Weights of a small image classifier.
Training: adamw at rate 0.0046, batches of 128, held-out accuracy 100%.
Rows from block 5 of a small image classifier, named by matrix and row number. Rows with one number belong to one channel. Each number is 128 + 32 x the weight over its row's rms, rounded and kept within 0 to 255. All counts start at 0. Numbers have three digits each. After the name is the row's rms in percent of the matrix's.
After each channel's rows are labels from the 100 images, of 14976, where the channel reaches its highest value: "responds to" is what is common among them; "colour at peak" is the nearest of a few named colours to the mean colour under the peak. Only what is clearly more common there than usual is listed. The data: drawings of small networks of dots and links. In brackets: how many of the 100.
# convs0: first 3x3 conv (model.blocks.5.convs.0.weight, 160x160x3x3, each kernel summed), inputs 54-107
# convs1: second 3x3 conv (model.blocks.5.convs.1.weight, 160x160x3x3, transposed, each kernel summed), outputs 54-107

convs0.10 080:080142133163169120133071097043166170092066152139156070159105131117167145148165094072100139148161105077093142089185135092112119147080137145123113173063146109150085
convs1.10 069:137102136116069170150115148139134110110150088063204104145108153125130132050085117136127169085170152132139094132144143114056119106120161065134144040091141119103108
responds to: five dots (58)
colour at peak: grey (74)

convs0.136 117:162202138119168104097172127130087173131195079078141000134112103176149192088084094142095153152161148154174085121094070163135152123151114061122148052168142152162183
convs1.136 109:148078128145137128179080104156118147127094172158193095145150179112150139134076115132107129128142118054102132119131157124200106116136067128138161190158101143132142
responds to: complete (39)
colour at peak: grey (74)

convs0.114 090:148171096115163095119050100083127105149204076092147117163127135224101115112116108138123116132104118126148096073133124145119170107103162081142109179129174105151133
convs1.114 160:103118128091124101133140129108139102081108056134116111094135142133054109137132098112122089052155101134126142116132135087115125147142131017092094124084143104094094
responds to: nine dots (38)
colour at peak: grey (64)

convs0.94 090:108130141064122131115137110081085121121086163173146087119140106131130113097081104118144119124116140066109176161215125154111109139089144120095139126113133122082114
convs1.94 124:161108099106090151058106123137132134123130147035160045081148121189132136027109119107093137132177114129131076124064118129073095125134143111129131064145122144143105
responds to: laid out on a circle (100); eight dots (57); nine dots (37)
colour at peak: grey (65)

convs0.105 075:108123124095059171116127105145086107148123119157185112119156124105157106126137129111150090128109117073105076134119089166104148087138105128116134088160097095106134
convs1.105 081:087088128143077183095145085155093157110059128119145141131118141157165114128165123086142125097126135142086133203103093122122085134133068133104161100151137095125142
responds to: nine dots (61); grey dots (28)
colour at peak: grey (69)

convs0.121 086:099147105138139150105117081122146136146069199161127061158103144082153125153132169089103157124175124139100094174153128162112138138130106139117129190117130113172108
convs1.121 071:144094116107118170169078161109060083107138080102186132124085137113109128099142134160098109082164149093137076118149140110126093139137101115109131105124075125096111
responds to: star (31)
colour at peak: grey (64)

convs0.118 106:121118116138156107174116157112155103107143096155124070121129110119112144082072120060166120135173115060143094092052121114239108168097135097113089072131146122082161
convs1.118 110:130121101126071113114077101158105143151146164117106097127191153150129168121134127070110144113063168115130164151211151153127117114125099104152175075109097151183129
responds to: laid out on a circle (95); complete (50); six dots (50)
colour at peak: grey (74)

convs0.73 129:132108108145138135117113149130075129128114084117151128157135109045105079105125161107102124109133121140132115136123103121118064087129062091125067115171087158107112
convs1.73 137:095164123116141136141136090152129099113061037119126154130108115152160070156149122114137135106190113126174109150120113055109108170130137129087083144114129108098135
responds to: nine dots (42)
colour at peak: grey (65)

convs0.130 120:153059104088076133112161156133126171160166105052054160128128089092132109100058166175137119110150121185128082149072130172104153144129153163098155062139168104131082
convs1.130 099:071099127087111134117098077119129147104043135155049120109096122106127080196121095041126126124083091045085163115092084099164105104122079181124109137092087108094135
responds to: grey dots (38)
colour at peak: grey (64)

convs0.35 176:157096101144118085109129162108089135117077134124138133150133131014105083098133158109078134112125128150107136153143105095142101135107059086132048120144098136087105
convs1.35 185:121161126097148121147155100114139118093065081110116142151091104102151076133117108104105167141161135114170118126132089073115100147142104136065058140102116112057090
responds to: nine dots (41)
colour at peak: grey (67)

convs0.128 095:092119082177107155049079116090147107143167099049046093158129147159125086093120170116152136159120165165124141184176124134073105136161117139149104140145146115165121
convs1.128 092:102087151115101142132098193138113134147124124114043076146149135046140095084140109113122139122072112082130147098174117106101083108127101114134142100137100085085125
responds to: laid out on a circle (99); complete (96); eight dots (54); dots: nine (46)
colour at peak: grey (66)

convs0.78 115:140090083064064138073138147111137157152165079037074152133128081128144096064068152151154139132145136172145109172108112157103123129141142143093131054139160128146079
convs1.78 084:073110152116114137142097099131114153103045143137097091150100154063143071168133089087127147128063081053094165109110087083143108113125071155131124146072085093082137
responds to: nine dots (38); grey dots (31)
colour at peak: grey (71)

convs0.71 132:117107122171144098148085166160131105077172141107151111123098136118081062115236122147159191123124132139138081107074089116153149131113144053104044107128100150145134
convs1.71 132:137126147102100113102078116117147110147119161167121125097162102145073169107109146130191044095124103132089122138106150148120143118075171108152171126092172160155193
responds to: nine dots (47)
colour at peak: grey (66)

convs0.37 091:121194137147132140067072118143137130147073121141174122166134127128139071106131079062112106125094176093139122121063094164087126099124107088103123111106138131107126
convs1.37 096:159140137140078113165147118171124114044116084123211114084104146220119141065148148117156108119186141125101109119018120119108152186122159153162092123145090143197118
responds to: laid out on a circle (87); nine dots (82); star (33)
colour at peak: grey (72)

convs0.63 117:114085153077121105131087131116135144055113122115165145153071080157062087093141136127138060137067079120161105104075057098162161083105060121081133104079118146114170
convs1.63 131:137134133122148144108159129157148133129110158139131142106190112093024104187139102127147047079161131130121124107121116142112160185135146133144142113101175183096191
responds to: laid out on a circle (88); ladder (80); eight dots (73)
colour at peak: grey (75)

convs0.20 106:128109100150113117124071133109102105148215057115116136099130119154086114084155116143132150114136148143155122129120113157109146079144181025128086128129150099146120
convs1.20 167:105113126089126096139130139111116103097104082157108109106137128118045104124123088119133069061146097139111148106130133079136121144109123000094108131077139122121103
responds to: nine dots (52)
colour at peak: grey (62)

convs0.67 106:147126102200115142060086089140134134166140110121075035175102125129148148102107185140127144137153110194124116158140117115087102128137113109168105151155159128182167
convs1.67 077:125098113112125145178091151135112104136120105112116110160134141070156106088131139121107147131106138026163142118155117087139088133119075074130136132117086118106087
responds to: complete (28)
colour at peak: grey (62)

convs0.102 095:124152123156076110094026085130141105114130091110171122142115122070125130120073082094153112167116143040112124115038101113120110128161092070112098101135161160120158
convs1.102 079:067175093153117135141144066133134112103137130144134117103147154164150159138154145125147117102099160133126120141219135093108163220149110080129143096078134146207147
responds to: nine dots (53); complete (31)
colour at peak: grey (68)

convs0.25 106:171112083113120085120096123125114118107112092082099136103147088080132101080061178075099094109108158120104112184149089136098098093084101129077135125119095108123054
convs1.25 085:136100166101105117148139153147093106046107115111117118137122096076106118117034111148084136125191064082105058126110139114160074171103096166125118146054070122054143
responds to: grey dots (30)
colour at peak: grey (77)

convs0.103 093:136103164155087096067072116124112108157120040091164061113161152059142124094110108053123089126129106028172107122110151142105123146121126061122104129169140157129151
convs1.103 097:104154049103101104126120039134096077095161140097054132111114130115126145090125135146082122111082137181108145146209112101125112116123105073151132111091099101163106
responds to: complete (32)
colour at peak: grey (67)

convs0.98 124:135106130065114184104138115144128084090122063107152133107102071161099133131111124095106088140080117120143098118118089123138147031074043161060140111084105175097136
convs1.98 113:173143093131155132121102139140077065124148155092127127121173033174083107115166117142110077130165084110093120178122071137158194122070093142131115147117171176094187
responds to: complete (32)
colour at peak: grey (64)

convs0.119 103:133132072111091171065139132110135113168156099035088140146136073129129114035077146179159132156158141180151086160117094175108119115119133156106123060139160116149090
convs1.119 087:090092137126141131126065131136090125107085139143118090176101140024147082141160097095109157135052090071104166099146100064126098123097067133159118149067051101106153
responds to: nine dots (57)
colour at peak: grey (74)

convs0.115 099:052168182153160103159123123132148162059135146172115128137056168133144122161191110096133152167169145098127140123184132099177148186106134135148128151070144123174148
convs1.115 084:114069109095101151122096102112133083125146101092123089141156168107119161088056121102113147064116125130125047108151158180111146091143142088114160091148143121075081
responds to: laid out on a circle (86); seven dots (41); complete (30)
colour at peak: grey (70)

convs0.39 080:137144093082153130134136128105071125132108128152160110116125090133127127108059059112112120097129142017153153128167135144123065128093146110082137100122156143103090
convs1.39 141:195116087105069124051087106140142128137131139047162038081163119172139134035124126116122139145166132144149095126051125115090113120138115102139123073156102153150118
responds to: laid out on a circle (100); nine dots (63)
colour at peak: grey (65)

convs0.97 082:086156113152142126150141090104128148135090210172130099160103149089143123159121153121093161139172140125095118160176133174151143136124119149130134203112117087158095
convs1.97 076:128079114117108161156079141104071073112144106088157113139091155108104136098140139136083123070155127107105059090155136141117100099126123117109145102133069101080085
responds to: star (28)
colour at peak: grey (64)

convs0.43 099:103137099136138080143128155085176125097098098149136136092120096057121108120141123071141142130166101067113073082052119073175100228086158144129096118126138109121147
convs1.43 083:120122103083045120127105108129145138160150110060200144097142134144147146086132123100133140094057142134098134159174147091046131164131145104129162036103154153151095
responds to: star (63); nine dots (50)
colour at peak: grey (72)

convs0.109 106:117132175145171151126178157114140154138088161158149062169094160074113145162096083138172156148204152150147113121152155113192139195116147162141143137112147150149169
convs1.109 111:138088096086106114110070065131141060128138135129129135109107138178133122139128107099137138141069129107094075117067144127129106080122103119111146122146121088143083
responds to: complete (99); laid out on a circle (98); nine dots (73)
colour at peak: grey (72)

convs0.75 086:128163106151076130110124102086128148163114123073080176108150138071122105082138121170184094120157080149129154120165135123119173140166114161124085131080131120153090
convs1.75 083:059079166104109114137104146124161113121092148132119118120098160079126121149152104066145160112037041110132152096132107081104108063122130166097148143146102069040106
responds to: laid out on a circle (100); complete (96); nine dots (74)
colour at peak: grey (72)

convs0.144 097:098079126145099134119124081124107090102134149149152069140161058119129153107139134244117132168107144148175163139186148130144159138148095103136133115159146157134132
convs1.144 107:140111078106119143163145106119146086154134174129182046129091137190124142052126126112166125137196124079089130151022134116117104159129093154120144151161118152239138
responds to: laid out on a circle (99); nine dots (69); loop (27)
colour at peak: grey (68)

convs0.126 116:151140115106072115079118090093104191127069101110122156111128140029126095102090139074088131123147095111112144181150135123108037130178107126108178152098048086089104
convs1.126 087:074140104065079130193145081176107137112167108115152109139111139178120122065126169118075142108171157093120120110153119164102090116120101081121130103153134143138118
responds to: laid out on a circle (84); complete (31)
colour at peak: grey (69)

convs0.47 080:185207089176171116118123137124115140151123119105166143173111104140090155127144034134101113109176143109169125125122135143139083096116111124141174146059127160160105
convs1.47 095:153130075106085097089096083128147108110102121108155081089119141173147138051106120112145160141159147070106119103053156110082085150128085119151116114158077152169091
responds to: laid out on a circle (94); nine dots (51); eight dots (47)
colour at peak: grey (69)

convs0.26 103:122178113146133176061075087089154133173082136146086055146123143067135102134118189083137142153173149145139115170118130162115128162164096113130111176107132126155142
convs1.26 081:139095133088138151156096152114046063083149080102155146129064125105148134075169161151128115109099155121164114100144129077103075145123109084094112119132107131097105
responds to: star (36); wheel (30)
colour at peak: grey (60)

convs0.61 090:160141069112095074087087128058130180125070121101232111150162144078164144081014126054094132174122180077117145121119118129089098157115081102100129147095145134079142
convs1.61 090:079186061091086134150170048165139082089137115103188064154121155160123134077102124091131125114158138146102109122122149108084172140109098115155134099170107109192179
responds to: laid out on a circle (99); nine dots (68)
colour at peak: grey (63)

convs0.7 112:137112112169119104092158166102082160145103086114118136136130095087119098118092165048109124150148143147115152156069083078119100124156048105161144106135133133120134
convs1.7 100:086157153085135131149160117149147149134065121156077151145118105075130099208152063086126179140129141085152132090104109129154110160098097193024106143091100114076101
responds to: complete (48); nine dots (43)
colour at peak: grey (66)

convs0.51 081:123119077097122116105180134097113150166140125089114069157121084104148128098049175128112151090132135157121103152147120182098080079138090104106130118155093090170080
convs1.51 060:083098119136125169168089139144098114128099144090104116162118126046105106147160077133096128103185137033103129086105125090110113204121083127149152151096084111084111
responds to: grey dots (32)
colour at peak: grey (67)